From a checkpoint of a small audio embedding model.
Model: 5.22M parameters, arch resnet_bottleneck, norm batchnorm, depths [3, 6, 6].
Data: trained on single English command words and digits, spoken by a formant synthesiser in many voices, 42.3 epochs.
Rows from block 5 of a small audio embedding model, named by matrix and row number. Rows with one number belong to one channel. Each number is 500 + 40 x the weight over its row's rms, rounded and kept within 0 to 999. All counts start at 0. Numbers have three digits each.
After each channel's rows are labels from the 100 clips, of 14976, where the channel reaches its highest value: "peak on" is the class under the peak. Only what is clearly more common there than usual is listed. The data: single English command words and digits, spoken by a formant synthesiser in many voices.
# convs1: 3x3 conv (model.blocks.5.convs.1.weight, 96x96x3x3, each kernel summed), inputs 0-95
# convs2: expand pointwise conv (model.blocks.5.convs.2.weight, 384x96x1x1, transposed), outputs 0-63

convs1.89:515482422490492471507483492516438480574408466481553544441497484457520529474495491510522463492474478499527404480497508460446458519473486477542555434544380512435518446514519499504491521500507494420523510426506476520507448505536518482509499461518454544441464537470426526569489489543484400553
convs2.89:491467455389500500457500500500500500500547500366500585500548500534558379500526500505500533500501485519500472500500470649598500500526437464535498500500500561573501500500631514478500474459445438
peak on: /oʊ/

convs1.28:515541466533496509529533505472492480471497440470500423467535537511528481435518589444482531502498554491443468499605500433441497508531515455469459495500509400481569452395517503527531442483487513505412466484494531508494506421473509545429500495488486443505547499579486571486514459480514494458
convs2.28:500500446500500458437500500500601500423500575500556500500466500500500522487414500579528438500511500457431500500540426500506539554446444523448583500489463500449484500500495527500500516510500394
peak on: /oʊ/

convs1.27:489484469432456415453476467468504474431519458508540423440482500489498444462424479521484502450495483437487425486500535428449487499453455460442540501495527474406469481411552504492500460490507485487463440490434484476447492432494523456472432516468516462506479499472447503427488439473453515497
convs2.27:542440500541500500500500545468489503500508500487521470530462497500500500557500500500500500452432500527500457500474500500533500463535538500499520500500568394500633554519500500500500500500517559
peak on: /s/

convs1.83:443486481496474482443476474479419441553449479479473509553473483484498528528429433478507469493417468511506490415491442513498440547489560497538518440509444498497451491515504461433475513442500479461495473440497485457529453473528434460505492459437409494391464474486494483461477501534441440451
convs2.83:500500500506500500500500500414500500566500472500518500576562500530500521500500521510606497500500519500562513500500552500469587584586473500446441500482582500500500500500500400500553417500623455
peak on: /oʊ/

convs1.15:501562435498477503533496521530529562523586510481539503570514522465525405488521450470513574535564548533594555572490497528494558479531475508476487533528492500506559513482448506510554518461496508536507514570459484525415591508514449489498530495582540445540518553484459509523491558442478528484
convs2.15:500500520500429500500524443500650459500467528500530500500500500494500501490492500500511500500546500495500500500433500508500606500500500500505500471500500500425500357500500500500511531527496500
peak on: /oʊ/

convs1.67:501505542512463472477444450505453443476451550476452575519455430496424545470516497455473491520430495485533503465524491521521476574499557553461505446413459501485479531552439502462478526481477455443520510502525433449603448513508491478468530477464458537467433483451504416500445504562490464496
convs2.67:500502500552541500500500500470500445496386463553491525538585455500487540464500507500500500583486500500500500436500515462500536500434500492435500500612509525500477490348477500500599417500500500
peak on: /oʊ/

convs1.53:523471448501517488533504498532424439517450459515511564485493476477517571510481443462520471511454498491556432456476480484498441557443519520501547395525415560450509492551494515461501560503491505462536501451560480496564458519545525480508527459512417551427480517453450528562501450505515413511
convs2.53:523452437410500500500500500500500500500500500409500500554537500500556412500522500474500517500500500534500500500487457654574500500539408474500500500500494500556492500500612473500500475463500463
peak on: /oʊ/